config.toml
model = "multi-label audio tagger"
dataset = "synthetic speech, music and everyday sounds put through simulated rooms and audio effects"
train_examples = 39062
n_mels = 80
hop_length = 160
input = "log_mel"
spec_augment = true
win_length = 512
arch = "conformer"
norm = "rmsnorm"
hidden_act = "gelu"
mlp_ratio = 2
head_dim = 16
fused_qkv = false
qk_norm = false
dropout = 0.1
inner_norm = false
subsampling = 2
layers = 8
width = 256
positions = "rope"
kernel_size = 15
num_labels = 18
init = "kaiming_normal"
residual_init = "none"
optimizer = "soap"
beta2 = 0.95
learning_rate = 0.0028
beta1 = 0.95
shampoo_beta = 0.95
eps = 1e-08
precondition_frequency = 50
max_precond_dim = 1024
one_sided = false
adamw_lr_other_params = 0.0016
max_grad_norm = 5.0
gradient_centralization = true
max_steps = 18500
batch_size = 256
epochs = 121.2
lr_schedule = "cosine"
final_lr_fraction = 0
warmup_steps = 3700
weight_decay = 0.1
adamw_weight_decay_other_params = 0.05
Rows from block 2 of a small multi-label audio tagger, named by matrix and row number. Rows with one number belong to one neuron. Each number is 128 + 24 x the weight over its row's rms, rounded and kept within 0 to 255. All counts start at 0. Numbers have three digits each. After the name is the row's rms in percent of the matrix's.
Before each neuron's rows are labels from the 100 clips, of 14848, where the neuron reaches its highest value: "loudest band" is the band of the loudest frequency at the time of the peak; "strongest on" is what is common among them. Only what is clearly more common there than usual is listed. The data: synthetic speech, music and everyday sounds put through simulated rooms and audio effects. In brackets: how many of the 100, against the usual share in percent.
# fc1: second MLP up (model.blocks.2.mlp.fc1.weight, 512x256), inputs 0-127
# fc2: second MLP down (model.blocks.2.mlp.fc2.weight, 256x512, transposed), outputs 0-127

loudest band: 250 to 500 Hz (37 vs 16.3)
strongest on: band (50 vs 25); dry (43 vs 20.4)
fc1.159 088:103106167137111124129142110086101128136136101125139137139116137143116119138120112070104132124134127095061176133094117120130126138111108165154146132138114092125155160157146125132129126191099138092149086103109105126112088085112092161121144108139123117117129157138137160118103103141134110118161126123131123146123146141143114128104150118136149122121131076205099157148134149106112117112149
fc2.159 093:114067176103109126158133135147149125133122133177116098125111121133178122117156153155150168154130107146147161131090136101121125096116102153084100116120106137098137130113108122137121111118107172129154107135156146107119157109142128091108142147109149123135149104084081149169137091117143128155113091133109094112121146099091159119135141099075091139098088139115146087135125124100163128141127

loudest band: 4000 to 8000 Hz (40 vs 5.4)
strongest on: drums (53 vs 25)
fc1.174 107:145105119184096138082105112100144138137130140097083111139105139122161156157144134126166120110156166093130098143150136131109128133130131154083123086092146128070122172120118122165152132152110104147119176166126126142131107111121099157148143120130182142130145145143157183142149093073133142153135093148157144130115126108140116114152163104195119162141143132129109139147135145123135141125146
fc2.174 092:088161134145120139190129154130118165129112133107110140112083187108112110105138108172099133151126130140168168139150124138141164128110080167145166105092131151149096152146110201123153102108130127131128166158132123128142152138131116149107143118102118113130141141103102146140127137133138132147138095138140097131158106109185177093113112113118169131118130116098176148128066142096128135104111

loudest band: 4000 to 8000 Hz (32 vs 5.4)
strongest on: bit reduction (78 vs 13.5); drums (54 vs 25); number of effects: 3 or more (31 vs 13.4)
fc1.100 093:127101124110178112140135077103132116141119138167122118115133130134135133079122092102074105171123095113096091127121114082109093103100069132091146191093099106143100141098108124127117132114128106105130136157082123141120175104134135155120127127141124121121131127105152131088111162148071124133106128114139179110150150183146166127118165148129110108152152160126107129136130153150103147143164
fc2.100 102:093123164123128159126127126091149099114132135083146125127121142127140126158136127171130143149142104148100139148103131097109110131088125155138155158135147145131148096126097108139098148111101127117150101144137094148103148152131122107124147174131119158094074098133145107154149171116131114137146131111120144141136144084148096178103117141154142118155112086155145108092114122122101129148115

loudest band: 250 to 500 Hz (47 vs 16.3)
strongest on: speech (93 vs 25.2); short reverberation (67 vs 39.6); reverberation time: 0.15 to 0.3 s (43 vs 19.6)
fc1.0 102:127097150125145159110165133090090121144161173122153133148125139116090148125111150118088166137114163084121102158139131139139155115132121137144141169087120119122134139158153076128145104147151102158140149105139143135174161126146124155172165147094164126139113114131123170120102103090128159138145130167122156146086124169111147142123101089109077115129163131158138146142135106092118098182130
fc2.0 099:124128121164117130113116119174114123171163100116166069098080127102177129123126111169106165088087114146161168126110135120120153137147107120099138130139124099098133065132099146150109114089140137119158097104122138118134147156104105136118151133090099115120125147128134102149153134152156115181171094136072128092098089165100162129145154146127112107121164095130158137111105090129109140149088

loudest band: 2000 to 4000 Hz (27 vs 6.2)
strongest on: everyday sound (82 vs 24.9)
fc1.90 102:114089102117118114117166159132093106118146137164110141109167131137149155121094154147131104132133093130098139109122146142101145114112116106155085119139156168136138166135096167125153150086139132141160117113099131091129143115086173126096096107128184144119107154138151177109092143138143125100105113119131110112165111146154152151091142127100138079109119125070100147122123135084127137168144
fc2.90 101:106103105115114143115148151114132141114134088143101121177119144136121153134143145129157118137106147101147187101127149140155092180104111146142145116165141131120130131141109159130125154116151141099140101162122110159124089084131114131095149145141164096102158156114140122139111140109142108158107120114156173169119120112149090092123156111117131106097138111129189087167100090162110090144125

loudest band: 2000 to 4000 Hz (47 vs 6.2)
strongest on: everyday sound (90 vs 24.9); distance: far (65 vs 40.1); dropouts (34 vs 13)
fc1.73 091:119114157144172157146108134142143119096106166134127129137158111114110120121123150131148112130131099118093149115102104116141133126109147120146096157111157121165153161075136128139078152117147113121114141136120112111122143138126104120146118139122128118126109132096134164113087125122195129128122156114172150156147102138176124062103139125096132087177101103093110109099099077125106109165115
fc2.73 088:094127163128106129119124160124131136119123166123127108144111138137161126136121169105164142117105111148116137089119133134117107188138124126129092128135184131115148143114118130120140157122128164124143121153153142139081140112162163127124117085143132129122111138094135097142147167123140135104151071135138097148096159158090142146172098112114144158099156123170126099111110138130119151087084

loudest band: 250 to 500 Hz (48 vs 16.3)
strongest on: speech (94 vs 25.2)
fc1.289 102:094129089109147135123165137164136101124161108162101117121136118140132110103142147133163136127109187110156135145098140118145111147132163137146129158109123146104149100150153113169120113112124106102133153143157174120142137123153124104083157121135124112127171133171144109072102129106125129092132185147161177117108147130101121113148051117116089143123148140105133120148176165139106123121121
fc2.289 099:143108117124109084129118074162115155131182108087117145125127104132148155144116143135111099108080098124128113141153189140135096125120158083128126120085111115148143082102130086164118152108127143149124146120119133100102117152149129106152143142128078139123112147127136142108117150158166126167038127078147115122128184142086130100138137111113128117137103104107101120111156174132171131081148

loudest band: 500 to 1000 Hz (44 vs 15.2); 1000 to 2000 Hz (25 vs 8.4)
strongest on: telephone band (62 vs 13.2); distortion (52 vs 13); source: everyday sound (51 vs 24.9); number of effects: 3 or more (43 vs 13.4)
fc1.131 095:131132082179168127151133123092113146137109181154147150109174098127163118107168194142131113113160126137112104137122157112101080096133094120108133117132101108135148139090146109167121135153124163140111120111106132086112153128135116126172158171144112135126122141133130175149115107133089147124160100165093154112166113116093088092129099101119129129158093160111110150112104106141100132159139
fc2.131 093:128138110177124150131135135115175086133106107126117133122131140106104092095152123097112150109166096177151139099108153158142140119119095113143137119136132149111099095136122114129114161116212093114135067123102118163091106160129095101136086132099121125128148130138150115146121103127131112078141181169105129098149145110130125133117137123104131147129160075103125143161110130117108157164093

loudest band: 500 to 1000 Hz (43 vs 15.2)
strongest on: long reverberation (75 vs 40); far (72 vs 40.1); reverberation time: 1.2 to 2.4 s (46 vs 20.1); echo (35 vs 12.6)
fc1.27 092:120070081136129168089097139139119137118127132152109118132149113126089090145156157161078172111141119065129072149119148185119138138128115142107115182112144127125166164116116105124136157113111093153155137138062127117097153118194130105116127151127151172134103124124051116106126147143073152129111141115173131110137153084112151109123120135122110140133137143096141100155183138153129121141114
fc2.27 096:087106150097148156144134127160103149164068115105117131160135136123109082116104146079101156119117099157120135110100123120187148163108134120102120147091146178116103109149109095133128127148121114090134107120157109128120153179144127099091097121160115137114104168143106116133101154126181156129144109141101129115113130131131119120148067201140104131130150148144142146139094170125160123127131

loudest band: 250 to 500 Hz (42 vs 16.3)
strongest on: speech (87 vs 25.2); telephone band (55 vs 13.2); echo (35 vs 12.6)
fc1.432 098:104126152156160149157127182152124100105141150116100111113114111134128134117158116134132148116101108166160180152092129088127150149113153115123118123150143167130135126080130144126144100139148142090133063124144135145108105102151115120131162105138130146125131175092102099097124148174135140105164105093105168095139130138163083130157127154156131112144103164095136106131146157130118138123153
fc2.432 101:122145140156147148125157096127121123134102144114112164122159137168131102173136159115186132120134092137131145114139137126116109083124114091087117158112119119117143098136130077139136112103114098120115105129112099138126154135122165100142117112079117115120097116155144092092115123125109107110134184193152175125143121138119177112132113127161155130166178107156124116066121089128125134154119

loudest band: 500 to 1000 Hz (38 vs 15.2)
strongest on: bit reduction (100 vs 13.5); telephone band (45 vs 13.2); number of effects: 3 or more (43 vs 13.4)
fc1.246 115:135134105102107111126142128109139118081161160100137149156144135155100119148159163173129101155113174141163097089127104085111075116122101102178177125128172126093088098102143117128116090098102116130092110139145105103122127122178134143131111152062118166138117132113125126070131130140111118127145088111126101141072118111124086124151130165133092103179144139154134129124127130149113188134094
fc2.246 108:148111135107122138129138114172125136137135141170126149173135113121103151181134123174138132144118169171112100146115110136104156138138089102117101092151117161160160139138094098181108139127145139062151141173117112134147152093129091128110095124061136131136152139118155141126083141100111082123122132169188134129120126135128137078164122160129105102113108101128089142123085094126152164126115

loudest band: 1000 to 2000 Hz (26 vs 8.4)
strongest on: everyday sound (61 vs 24.9); reversed (30 vs 13)
fc1.62 107:130135156152140150131100119103174126110116106113143129147129108098157102125119122123148115139086107097136139083123138109131122128150117127144111137105115124110111136159145135150110143132168132117152120165157144115106162109135114137107137112134110148110132109075106117148074122098148132150114151117151163149103157149142128117156107139106131119135109157143163140079118129111122123138080
fc2.62 102:119094132112123127130149131173086110181117120170111145125142133114126117097127130109158128105094132166135128116142153142098125145095112166122114100116148099131128143106140186125118184139151099162065101129153121070095122109126141106157109165135167111117156102132152160087136156140150111112108105125097135149139160117166126142160124115094095119144111162168129114118112130117147081156143

loudest band: 4000 to 8000 Hz (30 vs 5.4); 2000 to 4000 Hz (25 vs 6.2)
strongest on: everyday sound (81 vs 24.9); bit reduction (42 vs 13.5)
fc1.420 091:132120124101141127089137153145125113111138103177120161156163116092145135084152132138127134111120136152164136130154135125101128155178085126116117121086116138115115149123116147155122116111108161110124159161118073101122157149108164105172129098094153073158129103131133111098139130091162104138125137120128123120133132134153090103116110145149146152077087135172142078100128147127110062141084
fc2.420 093:144115090117104099116083110107107125116084155157127173113149124131110136093183130121114109111151091128124133135116158145116132132140144163163128136156124184039144182162131108111106142122117142156124176168091167078120147170148142130141103135154111109148135118181150139131136152130114123128155152151130126129171155132089129131134121130134165192148119110104091186153082189137083123147135

loudest band: 250 to 500 Hz (35 vs 16.3)
strongest on: distortion (66 vs 13); telephone band (48 vs 13.2); number of effects: 3 or more (33 vs 13.4)
fc1.480 096:112121146105123140126157141132105146105117144164130141169164160103131131132131148105093088063159111161150099131186091152169111112128121160155167134130124111154133152138123147178142051184156120109148157140121090196174133133133147131168160107123137123118139176165125154095115093142145122097143120114137116140148105093094144171137123131094117119112098163142122083136167100109121112120121
fc2.480 102:122127148156131130140114117111114146121161160130164130123124126088148147121110155153159130097094133109142160086157118101152151135114137143105111169153114112102133157164142132120150094078119106110144123160183091102115134168094118128129123097125153134112062126113110130120079141178137125135119129150114142120129165106102140088128121168082108126144095134135108127118113101104071103173160

loudest band: 1000 to 2000 Hz (30 vs 8.4); 2000 to 4000 Hz (25 vs 6.2)
strongest on: everyday sound (82 vs 24.9); bit reduction (36 vs 13.5)
fc1.84 112:098154169154103113109137136108102129118144102127127117161156125147110136108152122132128145121101144162077134149160098086124121138154128152113103155129098154129127073119177124108086135162117141142105119102131147155109123125120066118136139133131110146136141149151125098118099141077133088108121108103126158145161107122075165130113116096129077110084110125136153086103123148133207132156124
fc2.84 108:116158083124134122108137147112107122122153161088119154098155135098118148131114150093146106159110140147145142178119173146108105139115137132091113120096112139079186140085103089109140066150086162112135131128161179128104133127123144125110136154119146129096119133144123136094127127083132125160142116124136153140135108110149083154125122115110157116138127160128156132137142132171123105099135

loudest band: 250 to 500 Hz (67 vs 16.3)
strongest on: ring modulation (88 vs 12.5); drums (87 vs 25)
fc1.278 123:110119147107155161162115123116148081115071178157126122115120128134134129075111159137158129125129123130178057156151113158075114109142094118139121156142121115091141163149140085105123130146109116159121134128127105133111141092115133113132133146124119156156119143121141149149153099090148152123116131156160123131151163107094168136120125102112110103135119104113152143150152114126098114144148
fc2.278 117:133156183101120113119159126122159173089103124114129090133153137098124173121120077099098109140145111163156124165143148142132107118138121127142093125070120126103133125150165162138135151147124117161094130122107105098095117165117127149130145153130115136166097105139161149109108125148132162108124139100181126154159110110139144126151101136138148128132180099101162123079110107117101086114139